Weights of a small class-conditioned image flow-matching model: activation swiglu, width 320.
Rows from block 6 of a small class-conditioned image flow-matching model, named by matrix and row number. Rows with one number belong to one neuron. Each number is 128 + 24 x the weight over its row's rms, rounded and kept within 0 to 255. All counts start at 0. Numbers have three digits each.
After each neuron's rows are labels from the 100 images, of 14848 (inputs lightly noised), where the neuron reaches its largest size: "peak on" is the class under the peak; "strongest on" is what is common among them. Only what is clearly more common there than usual is listed. The data: cartoon faces. In brackets: how many of the 100.
# gate: MLP gate (model.blocks.6.mlp.gate.weight, 848x320), inputs 214-319
# fc1: MLP up (model.blocks.6.mlp.fc1.weight, 848x320), inputs 214-319
# fc2: MLP down (model.blocks.6.mlp.fc2.weight, 320x848, transposed), outputs 214-319

gate.517:112140120103125094111118155109132135127135140114093134125101107135094129173085140139120130083092126111099115090115093127127162104113129090147164125161078121103181162128159134138139128083139156129112140101104136137113129140108124108119162102139133118150054126145145144174124077110156132117088121139085160130161187151154
fc1.517:129100149102106147173128133112123092135137131108149167138125146134122116139160137127143136195140143104076124082118107178137122120134150098067137121128117142087114150127095133130105107111119130204138117128121097091137141120151138098125168152118106101082166105132125126140161142137142141142108135139124095129157152104151
fc2.517:138128131134110124144142151140123137121137146132119150109110115121071142126175133138200127036140119112164087112170153118137119120147147124133163128109116128131118124150147097133134121103121098131118167123091148119151125186156117105144142124134110143105108175103099134121133140140148120098143087131105088100180120110160
peak on: hat (52); clothes (31)
strongest on: top hat (57)

gate.144:122134143082120119120110110138146121159157131132117169139114105118128145127143133138130137125076129093173112102130143151128156186145140116133136111116091153125145131148164136121141076094128122095145132204138130153118151132140144130111102093126151155123132079120164181126124123117129135105174146118155137119117106129137
fc1.144:134104117116128159113124122100137107126151117089099128122124160114102118138131115116114130171126156146114145141115129166122143093123135121141105165147184154155165106115142107108132135162100135186057153133120117180135124153090138166105130135129129118138094131114134106137116130109159097136108113139109119106127157090090
fc2.144:089163123152126172163124165137105148092153146130183116114117106108098109170124127113167161137167163108143130130102164131092136061129125110128114174111101129139164142105092151113134140118073091120179110153108153154138133134124118078134102139104121121119098147146083130142099133107154107129150111095105116143129124092182
peak on: hat (45)
strongest on: crown (63)

gate.675:115130123130139101126150154134125134143129102107122158113139113147112148142127126107168082102113091118144119093103133111138126141152092116117126160131122124113102097111148126144101102184122122128133153109142104134165112117111086151127140124126143102084124107121100098167133104164126141131084123151163130086092139119097
fc1.675:137084145108141173106128101108104159123122142099134141142166140120132151167160126169125201146124064093135117104126122123116150167121092137124125157128111140144093140083104120146132134103177097124124133123122158085100111150146181105138125156175088136161076143131147102101131126137126097134149134105136136092105136136132
fc2.675:125115104130120109081139110103136189142129128137147115139133156174115146124152119123063163106105134143144118150135181153051124109116128127160141131140116143116183127099111119130078158120130125107126146133166108141100098079109132151144179110094105126155133134127179131081152147112103096184124114132155130090124112142114
peak on: clothes (29)
strongest on: laughing (37)

gate.195:140127172150067138131086129173148139114107133130147106138127119144117151136126132110153147132113154146080141110127130141149108098115175170132137125153134132132139131147151126168172144168126091138148116170103102162139088172076070095055130136150079117173155117070117134128143142124138133088128132081102150094133114095160
fc1.195:138104136118128117165083123119172098118096098094111103145098119114123113107141114137143085079130136120150115172210117126086116158133113067110129119126158104139097118157086127120124157130149135112148139130135151172099154136185127127070143131098149126115106139159123164165139142137138122127118125164148121104130142135154
fc2.195:132132125137105122140127132145123139132122164129148109135119128123136090108145110121128095113128104159161152170160118147096112196132091171170147140113136167150114068147106138108148105129125135162126094135124134132112112162169070190123144115151182168118185103174187140150114131136086157100158111107117129126135116152127
peak on: skin (63)
strongest on: surprised (61)

gate.320:128173121108139082116122123169150160129131126078084107148156137134160174124124131123130112171143121104083174172142142135128103143133145132069129098115111156147110159123167136140131130132140140109141122132142120118128129089169069118147116101149089129151126121160132111109104115142170101181142149110147105132133114072129
fc1.320:099077102150147118133136114110109117147134084139141116112076146111117106122148099125151150106121100121148158110143100150082102161138107120130076095132146114100142104131143104049112095161093113107119124157130149147120102169129141123124115170120134100130117121132133134062112121156097136131130102091147111106125096140135
fc2.320:127115106114093083120124172164105115134126133152121132141150113151094115158104139116128085104125088138126117125162111110145130123143080141078100131130147110100144157137110138190131124092151106120143146157112111121138149151155133148149133103112121101113101107155119138091099157137093106134133099197129089129123133110132
peak on: backdrop (100)
strongest on: long hair (50); blue hair (31)

gate.209:127124141167153125127135084165122136132122135081131162077104146108143115153062092144134105155152103131113124125118127123139187097124119141137125130120145145173132138132095113136146143137141148148153109089089123086125129084147167114143095109122136150172130120126107133196116133115152148140075133183131161162127162137135
fc1.209:146155110115137152101126135187126143128132175123073107118198134103091160115141178118126112149119104112145146187139130135135182112184161148144128129157101113151155132126109139179127180131159116139162090145139140140111132134162135097205130112152114109120139168173146116112133164152149142133145126151187138168166152095133
fc2.209:152136161087091110135115139161123159134132128119121139137129138143110133102119166133127099123175231160124126109130139164127129118107158126119107119142137135094096153113098159122107167140111142132104141125120100135136110155151121080129144114133147146132124136102135153139120102170117141115088123107120155095111137094159
peak on: hair (27)
strongest on: yellow hair (45)

gate.636:134114128098113177126098106100114132159114119148139115108100116126128106107102152128145171128118152133107098144132144088122121148130147143161147168149110090108127135100143129128146151128129140122131140153146155162173148125164136153150138107133132135093159144138153149141167152168128166082159150131095155119119135140144
fc1.636:127119162107115188118118122158115080169114144111098136147106174125133117106132095146123130128114171155111116129138118171145125120119109143187156125169114108103170124128159181132117120125149159143158121118136143131108120105142143153154169173120126152136133154117143119131176161119142147083137119132120109139154154114141
fc2.636:116119076134126142088113124134113113139132150113129164137105124119139062135121148098130130101135190131120158113172159097155136147141163102175098138152112171136147147137145172119115147118114157103112102127142161107120112151171113141153119140140135165119140137116142132154106114168132162188141146135154141132117116134173
peak on: glasses (41)
strongest on: sunglasses (54)

gate.76:170158107134092111124150103149118139123145101117082110136135137138143150148100164071126176116113144166116137128112106098140115125126109123111119175112135111109128117075104166095112142141152110142108122107116132139104136102144117090111116104095138154112144111163122117104143106075129175110140106072150121107123110151131
fc1.76:138120130126143196101139174186145158113107121146124118143160150133142130108157103161091096115112105105095164120136108140110107143119153141102138140156150089154099109139102104157175126130146121137178078118125088123159146154109104128112157106210155101138090100102131132127097106150132111123106109128160183129107137124129
fc2.76:157150169092120110140151139134127125132144110157151133132144139141131120136134107063101134135109171138121093140154123102122161113108148118090136095127110145074117094133119122122148107123143108126091132120135147142151089092130117146148099117081121109133179155130152108110147131125126098139148122071148129139122141126127
peak on: glasses (84)
strongest on: sunglasses (85)

gate.42:123117157116122124145156104119108178142128116140183117109132124081134079151110094116088133141101109114122138125146172123132157119132164149112139148126067104146128130077146102105092158157197111074143124146095112128129092077104147134120152124142140115133139130159115120126166105143089128169151097103128103157102139106173
fc1.42:138142079150113073132134140143119143132138088147103126147102132109138101090149153085145092107084124181130134132091118101102137113136154110092141099139145131088141132103123130132155126129088138124143147126158126154138142124143141160152134089146112106134119136122143116121169138125153125116128113127110121162149112097148
fc2.42:131115117102145128133135119125107163123117159135074127124120142140096039134156155129136167127100106117160070106079152129145085133121141119120146165126143124099145096125162161090123130125086153112140092137126144104119132163151162159109060127168158158149108112132142134094116134132146106113134142128154105114112166133169
peak on: eye (59)
strongest on: surprised (76); looking right (62)

gate.386:128127131113154144122137113129138084120064150124105122112175156102096104096115148133135112166150111138110124122114114078177125098144138103119128134114112138097142150159135134125143162162082168111148147112135120134117096106121083087117165112144142145101120180146145174083121121134111131152124111143134170130145133103132
fc1.386:128129128080151138097141147164112116152147160175117100113156130148099118110104146116156122175123106137126130138154115149134096135119113109115121162129098143156094138114141111161115107102052114071141146121117109127095116102132118080103103137089101154148102144143122162139115135134146096106156110107140139117157108127086
fc2.386:093121140130099138122109141125134121125120159135134134140101135140151107116111159152152111134130135143112135135101149141120131131138120145145086148092136127160125139174142144153136162122171180137122117120123122147064138143083174034112126101125154147085095106130157146108129121133133108137110126162120136132144139145121
peak on: mouth (35)
strongest on: laughing (62); teal face (36)

gate.670:100147072140146135122109124152115126147124168164157145123118130145123113091159114134150073128166163180162108096105135110159135145131158128114150106173126124103146105109153092114136146106158125161141136146125112135133128175100143111139122145137135099137162134137115135165122107136082121113179136092150102127122140137147
fc1.670:105140138160132114127132121087144173113126108111159123122102126086143120133171128120140061135118115118126113129113113141133104121134143078111115120167161120121139151160128087126144114140150160119110107130123073126122122141144108188103132105140101104113167172146106147129137138110122106138127127100114144127126112138158
fc2.670:108110182125089147121122109140143110130127150157132123150182143146101097102139074118142123146120114125139144114116182145113111139148107135157099096098124129136116114103135097150154161106100166156130088138109132119133119091145081175143125136149169150149133139121152118178134084160153127100094153148122150149144097112126
peak on: backdrop (96)
strongest on: hat: no hat (92); spiky hair (65)

gate.751:153092116175168062115161156120118137132123127147120128091099137110117153111113130081175145111169119127140136106093104119099135102118116085085117126154117149133122116112088115114156113133112107120117107129142145148056093075095127109169171134108107153143155149118117181129135075148132116133165159091177148102072120070124
fc1.751:136118138081153126143151103140094092164148150110153133071159154126175153138130097151117124023142124124150135101128107107160114093161126121102150129129119131125136111100141150110148142134124143123117142093122134111155154113098145100152125116105145138101077066185115134124169143116152101141151109119170185117120167107141
fc2.751:118130151137085161160111105147122144134117123154160125145095121163136135105135117165148129137119104132108127121104117131082094086139169168125137108151119132089138156137122091114095100064159128152097180117131118106094171145121105084143123119165152148180091116144127128135110108156129110117194133149125145124122095091149
peak on: eye (84)
strongest on: glasses (58); surprised (52)

gate.465:098148168197139127148130081118123132115158148150076111144120140150127093119135123140139153133162151120192122126128141117141165178152173126193139124137168132172134140099126134081099117151092161107120145118154141157111097125126138106161091090135126101119125167132114122131077135108128149104094124109115145138084112175091
fc1.465:174122146127092113176134086158151155095153067127126142127096137102120146093160133136122098140140116123168131161142098123140127115130123140149107115139170134141108126124135048127110089139116172114112126112131155128127138115136146117137123119155135111136193131133143135130067085097112127097108130102099135123074116120104
fc2.465:131120144112133129140109147125121121130145161112104152135198123131133122140121199092047120090150139140105137114131145126107109134133102148120109148157130142147101105096147134125118175148111094089118105069132131143125141174090151170135154094094115125125142119098143100145128102128144130058104130107088136150145090149170
peak on: skin (89)
strongest on: pointed ears (82)

gate.730:180122076108123127138115147104103137118111129102126098147125118110144114128146120118141112103126080146137150176176094168103122135122100117105111138163134121145153109120126115084125153106132126157155176108094083138167173068120114137157117135114092150138116145138131119145079132127078130099134108101119132122152120131139
fc1.730:118158131156122096110134167128137158121130150131132131108116123128143146090132126099129126129083157119152165127123095160092115143154137142127159124089111163159116153115097110047150081131096168142146162133131103172181137110167138122147128129109112125142126155118133160163099165177149148116099150155175094124098116122102
fc2.730:133102132166142119087150126175124134109124158186126091118138130086157140125129138152108157108052093131108122125115102101130141147116169143153126148116134121113177129132097158142114092137152155152116110137125103153129113114123124100127111099130085171114123123144123089106120110117113143100092202107106112117132127109115
peak on: hat (53); hair (31)
strongest on: top hat (58); spiky hair (32)

gate.586:093174138117104140131140155134131157105106124139172109081124136115138107167128087069120165128093139125090125121114140139080139119082110098155066139147131116105193137086174129125113113157152119175087150131125121119175126129118116104101123142150131102113112066089159158155135103114141148142106138150091124163142084106087
fc1.586:153136149097151144152153101131136132150152103144144122142133111126142121139106171086110134112125156104098134122132109182167137140120106151111187101120131116155099124170112147141097110085178098149134111142157171116146154160116147143105117113104102101092147099095130103147133142132093121126132146121146157131108116127127
fc2.586:135127109167137147117114117179115106122124147133105116139118130117121099129135127200158158146123079158129115081133127091132165130122090101097141142162159143132074124110118117081134077169107102120136087186164157107158117108063122140130140177134091128133145129119128160157121123103123148155141110161113156085125108108106
peak on: mouth (43); skin (37)
strongest on: laughing (45); surprised (44)

gate.483:141108119156149126161151120144140118145134134114145152155093147134079123154122165144116144174102167121088095126136123142177168106104116155114134152102168126119135060128118139160103137134155100086179133133182105136117130110104168100149141163142129110158106171123146102111095096099116138150159140088167089141143106120120
fc1.483:158124103150144143113128164115113112138125133127128110125067145137154136211120136131123167107101086123126140125093118153135137134143108138190153125153108140096160130152150125150137126131139128094125110134102142093091119119143113136095106091071127133167124144133139151134158152084191132074111158139099171144095140129114
fc2.483:145129167095118131153152097129131164144121120138128131122124124103131120125125177122153104109097178173142130108115123108121175114122091118142078146132124087145089148097127153140089134146119079132112134179106127095098114116136125145115165161190139141143183127093135130122080126099115136139122176132139151080139131142124
peak on: backdrop (100)
strongest on: long hair (35)

gate.269:119111143130113143139137086141103162105131188176131103125095124123105109138141063126156125123157127102180113125133118145107120117129168079153111137148132107129141135096129136160119138107144111119122132115113142131090165107140084121116166091116150111155185121119083153113142087170127147120156117117087129125126149171097
fc1.269:136111117112170107141092133114130114109118135117127139122150166115152153135153147131139133170109115141147141108121136144087145121118172181131163133138115142094132123151104164104155127140159119090153140141094114114104114166141125094141140151127134125149162115100125140153122128096142120131109122133131130130110110158130
fc2.269:152132153117143131146129145119114120131151128163125140110123147128127097149134099168124140141098106134105159137133128122169130176126081159160171112123104134115072093156162132122143126162147124094138090156113123123124163138135111113107125146106146092112149141128135158110134122129153118119139095155151124135118120131124
peak on: mouth (67)
strongest on: laughing (100)

gate.596:125104146143116175146125129159099120137124164141158170139142129133124109113138084126130162103129104144126136122085134119134149107164139133116094147106136125122142110107153146146124157123116102160157109152076147106162111113079116067168117117140117129112139076153126148148153107113140134100098122097098151152064127118118
fc1.596:090163095135116147096111115145130153116134106176143133112163115098119131104114107103158128159110115141073147116094149107139132112146110137149147136146122119131126149121128098126113129082101106111111135170110117143136097110166131117144145120148178155146104143111084132115113108093125109089114133117142130152153163107159
fc2.596:112120142143128137140145096125153153136128056160098171130176100103116097101133119146139126141137119119125112143140126159107135117125138102122121125159131112166165179187109095139163125155156109161118136149126124101122120176187129062154107127115143109128098122130110134110093114106124113148137152186059127126140153170127
peak on: mouth (38)
strongest on: laughing (47); crown (26)

gate.443:140133145091148105090136087118080153160176129170121130133117098124136107091135108098143193146144131121143122200148146133126097201122121125135103156158097110117133137154151091123093107138148086159105115158165169153141139114153186115131093136157124127076088129130134134136163158117109150098111110170127143115119131130144
fc1.443:144153134119141140171158122154102146140097150136112133175127166095065134122135169118104115160145121153129100122133133090156134141154139118175103142111134123120178109112136060064120106102096173140150137135124108115105108085125111118115080129191132168142120122111109115129082119102138145100122098115167113137126140169135
fc2.443:137114092127117154143131168118127143131141114117143137120137157148170138147150158146095167129103090097142170155158113163128100180124149150181137133150122132139120134143134107106128108163150187153153124150096105135095151159135109131134129162099168124163128108111091133131084174123131155084151126133104135114123147161155
peak on: hat (69)
strongest on: crown (43); pointed hat (30)

gate.496:158120181128156133121090111123204167214098106166135165114073126148118125122150128116109126131147108132130127128141121139103089096074133161137123132117172121124113139113122125118104138151143137039105137127125209094128131123122115141145114101153116135115143154141131175132155120097116136115120084131146102117138127113146
fc1.496:093129082129106148141131140107141169163127149105143114113178108075140148129145111128121125113112141127146132110081113114136136118152125130123123132152145103148129185122181114092129183115121151078134142169096065178132106086160126142182163112101167132161125122121135088121111156136122149116124181118109146139136137106107
fc2.496:175131146110131153135150138109197137055138169110141163135125100118160134108154130132119118158125105140168139123099132123139128126131130107108123143106146123136102132151116122130070121151128157147149149120099070067109145129137149132148085130173116159150105143125131074117115135135135138065127134142140151112120148122141
peak on: hat (31)
strongest on: pointed hat (30)

gate.346:162105146102114130168138108118116107159120115133089115163180076130126155145099153148094161204107098139147137136160126153140140110118138143138106172140114143125140121124114127121114116126106147118133158147124109099141143161105131157155116103100188127122128107102124081153177121126150078120099138121113151147116112070147
fc1.346:156141135159088081139152161128134158119143095138131128136130148105089125122143123138147128147146129128140146082188130108164130136129110121112109121126097133135096132127120111104111137113126131123144127157121115113105104172151102069129183126152166138130114133115120158141128120147147145127101111104127130151163106116126
fc2.346:145151108183166093116117145138112103126123110123117124115129140187123134162107177108151104070149115101122106071146100133179072186158115091107140116117113144099172119126138103134138111149114134145108102120141116158142137092162142080144116090125178119138094142114103139140101157136135116128101137139093098143130111129150
peak on: glasses (47)
strongest on: sunglasses (64); pink face (32)

gate.395:090083105124114128123088131101172154130097160147155116129145126179145113130168166142171107138098117118105122141106144146115148140105189141130156131134120136123140148129090132119139117151127178112092103127139141145102130153103120125123168102099109121144144119094163103114190149153153127146144089097113125135159154169112
fc1.395:115140132120163088136145123148127126138127140103096140137112152090132144131183101153106156132158068095133141100104153106143117144113135086081151107132099150131141160093101123106151125142117111177128163137081096135143141162124119121099110105135144123114145133181132147129109126117090151080072116124092108140157090134167
fc2.395:129122122155123136092123117152106114125126135142188140132105164156142125142100120162167164094132118094108117124136100165103112144127087136182156160155117143124141138113186142119136142151077158146105137101131130107162178146137113129088145155160132143101144124102085138152123166140112107134153128081067158150111140080118
peak on: skin (74)
strongest on: beard (40); sunglasses (30)

gate.607:152132143197129139068129129128139159113093154148141148100095108123128109159119164140131158128125143128121160143111114118146164134136163141173143116126121145116084142133154117151135148162110146184112159129133135153112123136131129140113146161143148110138138169117128146180119118113197158111095106097115134169142153162091
fc1.607:122126124085150084131115135106150151130135114104130163138122126155149122142130126134149137145132110158126131114121156078114126089095119127155159119132118115144159131096094122149151118115118126134091104081154119114154149142114105152139137126125167117138073159132114125149114090137096117096154161130081142150151144130138
fc2.607:110123116130152134154126089147107138106144144131127133127123147130127123116135108146183099160124111099121142134139128085112108138153102164113128195069161157153125122148159151105134151149116155132153193122153158111117141152125086104146147088128049158082126121076090143127155163114126133076120154098139097133131058087129
peak on: hair (40); skin (40)
strongest on: sunglasses (34)

gate.36:146141157148110040125124114091148126109145129106139136122118083147116126128117153106169124135125118116173118119171156174117163122175112118152144092111109139155133106135150137121103095119137141128084134171112154182145150104132077086168124128138108122144112126145133163138118099111141106087139124117110149131103113137120
fc1.36:165133144135123136187137086146127149107144144135149104099120129131131125095109153149092117122161125138087131125141147100188094105154123138152108152098136079122105115127129143095085093167133104148165157129125126111085118126149143103149136125109161120116125153089088145102165109109060142147133098096156133111119120119120
fc2.36:098116105143152110114117100106108069119134115069122105132108189110158126099111145125134146135171150147153140126141142127152110120126081150149126127142152135148119107115132136123114093159115141169149135179138157091142116157138166104136159106105112098128149123116094132135133160150130109148115124128118160143104130082129
peak on: clothes (44); eye (30)
strongest on: long hair (40)

gate.149:121097130099097154128123126130130091121100125144134118119158105081129152126125146091119094137119121141098125096150157080111121154145171137129142122140115148087114138145112075102116128140143101130103132154128160130115105130155108182089141140149124132124114108139168109110111156166130146117145158135100128124120143172157
fc1.149:139146093172119094105147170140121136114131122145088122123113142142139145122156057164122117138106113101152153123129151145166143089150128161103115079124133102162140108095109155108112168100096076123112153107105123120115129087146135135131122110109087094126134142131102113100116139114133107119192128105131140147161118093156
fc2.149:118135117105107128185128150102129108125127145146135084148140129138132109165117159182101154117171150122118161078110126150125136154129119117189084138142107128109153117110138132140091098118102131140127100104125118133144158103114135122134156133154129178107109139124159111119134154141171120142080124104142129122125072158122
peak on: glasses (43); hair (29)
strongest on: sunglasses (99)

gate.280:089112114142102126148155104114109132117131158106102145133117116102117130146149126075147145105099135092155113112144107175091116125111140134134126116144069109166169156090151107158134118141150167144132131122088123127142103134125120130134079140129164077113131158143133140116186145144091145088147117121156099128129091125120
fc1.280:058154133082100097117141107100133089140148125111128131127156141112140105109085143094171105115107108131127114106160130154093047144134143127133146109100143131127116123098147111114121133102160122147145170143143131158141158114114124079099154110165122111124113126117139163149137162140091117136088102145102095166123118158149
fc2.280:074128143123160144127128179088121115119125129143179112156150131147115117131152149148138142163102171144109151123171116074119091134121143099186106104121170132137116141152150096149126141146105166128089122128135141173139134110108141101141124122100122093116142100178135145158198085134140121106130140150129123121148162152117
peak on: hat (44); hair (28)
strongest on: crown (44)

gate.752:142113101160104104125104097171110148136107143182147161099171088102119162117137072109151135133118150141121137157104133103131103146134192104133124151138115114123158145129113149111142148147115158095147089135149111151148103168133112142110120090137129152122118102137145128135179116118146189130118145152131112112137080150135
fc1.752:118098172124109132121144116163128125146136119095171122142176130093135163136161177123126176123189118122158118134133132139139149133123139135114112113121170118117156146140101081145070129115112138150104107145158144112162098107137164126187150101123102158144126114128118150172080181139126129138144137150129134129162153123150
fc2.752:138143105151111114103111164125143132165115136073104136091122141146134105156143094121130134120141108129119132126186090116117169162139152151139139172158088162155127133135075112121105145130145148115123118131152112129121103151143126129113170109103083152144165148127127135180125113079101149146085078148108152104101131117095
peak on: mouth (52); skin (45)
strongest on: laughing (93)

gate.189:173113177123136115148158111097137123131140112139138122111138109156165133165159117106135125091126146139154155169152153137149148139146126100107111111119131115083097114125140125130129138160154120123154105177129127095123156157133112173137173164146109135124111168114134134115165117151124113122082138119177140095146097154121
fc1.189:109118119100132112080143140106133124177169158100107156117121160095148141165093099145146133097082123139144120133171114125142135120144098101169104140129102129151128162123121126145189102152114128166112113118140144118162136132138120110157171149166158118148109119163146118177159151168150118111118083111060180129140141099102
fc2.189:145154083127089117105130103125111127134118120109156122117110092120083129133069115086124166173129133128123128114151102143154117150130090109097146138164142150108119144130141111124141058130145135114119144179150158143163130134103094080124134102107148124124101161153165132092160136154136163108120083152135144179129116083100
peak on: hat (100)
strongest on: crown (61); pointed hat (36)

gate.659:120126121113125110080111134128107149120136134162170132116081122138098100123160121110134116121107112134142133185099110142146126146165132103168145124136115124149091111124125124091164168148127143123141144109108134173091118130183087148128164127158110087117115141094087164141092144098087152150155110102125127120087158130115
fc1.659:147135143154113140135142151188131163105101179121131138092082130150122130140125133126144141149123171147114148128127136100176123141095122172133113116070108146180099141146169150129118132111116145118124105182137114131122147125132111147160161117118118135081174155128118116098115119120118140138061087111146139100118175106170
fc2.659:122130141102124106123134118184134080133128145155133128141098116121120124137142132146086147146103191120107099131103084130108164099108142125171135134128107090095151127155136146105105177155124142108108115115150143090100159111136118109104097137070116108111128090131081119089096112114156126117166125142138151099125128165112
peak on: mouth (57)
strongest on: laughing (63)

gate.523:140123110109124143093071109143120156156153115150107104113098164136131076140129097092145143129129130134134106125120131186124116130129161089112115132103140143124152122104118169111082112150156137097096150121095186151116127100141113114136097106114126115154140137135149108137101135143152095109125133150129110165205127168116
fc1.523:086132154065082148172081104153107133137155063102131137117122126139106113144156120146133094120101167113110148145142158130091138145122146131162130117099159164133156079137136134134127106109104129093138146122108132155156152112137131129190173118157142104165173142098160141110145140130126110119114069149105150140192130166142
fc2.523:101117136135130106136125135114131123131148149117189140136121111105100138151114139087184142047182120152106115126123146119110158097128099075118182144146120147082116120100130115161108134116135074092132156151121128109122126062085116112136172150165154137136110152089105092120102142121125162114177175133080152147105142141125
peak on: eye (56)
strongest on: looking left (77)

gate.353:165135165128210110162085174125144101141139129127132143160140184149162111104109107074129076143090103121137125120175129115135181163122153141138140125154103113149113121115092139159089174120122129092114149117130149136125141127160111134158170088080112143117132157128126108148112144100156121142150136124098125078134111164131
fc1.353:124126196156109087105109120126149108104156120128110161139127106177133146104159112101135121131135135135124151093126145120181178106094136165097164132103126211122117145164141167156182088118178130132106150130120118087131159144142121167150124157136110104105129099145178125169092136136150101080116133100133112068095142149115
fc2.353:155121122109111095122152117121129081146147086123119141118117107147114145143122108098129113119125148156123087107105143119211121128134119169111121099141076061146134104110107136107123089146099100127125114105135140135118112135143094150115134139151134090136158139150122135184191109151126119170156114117154159168126120135113
peak on: glasses (81)
strongest on: sunglasses (83); orange face (35)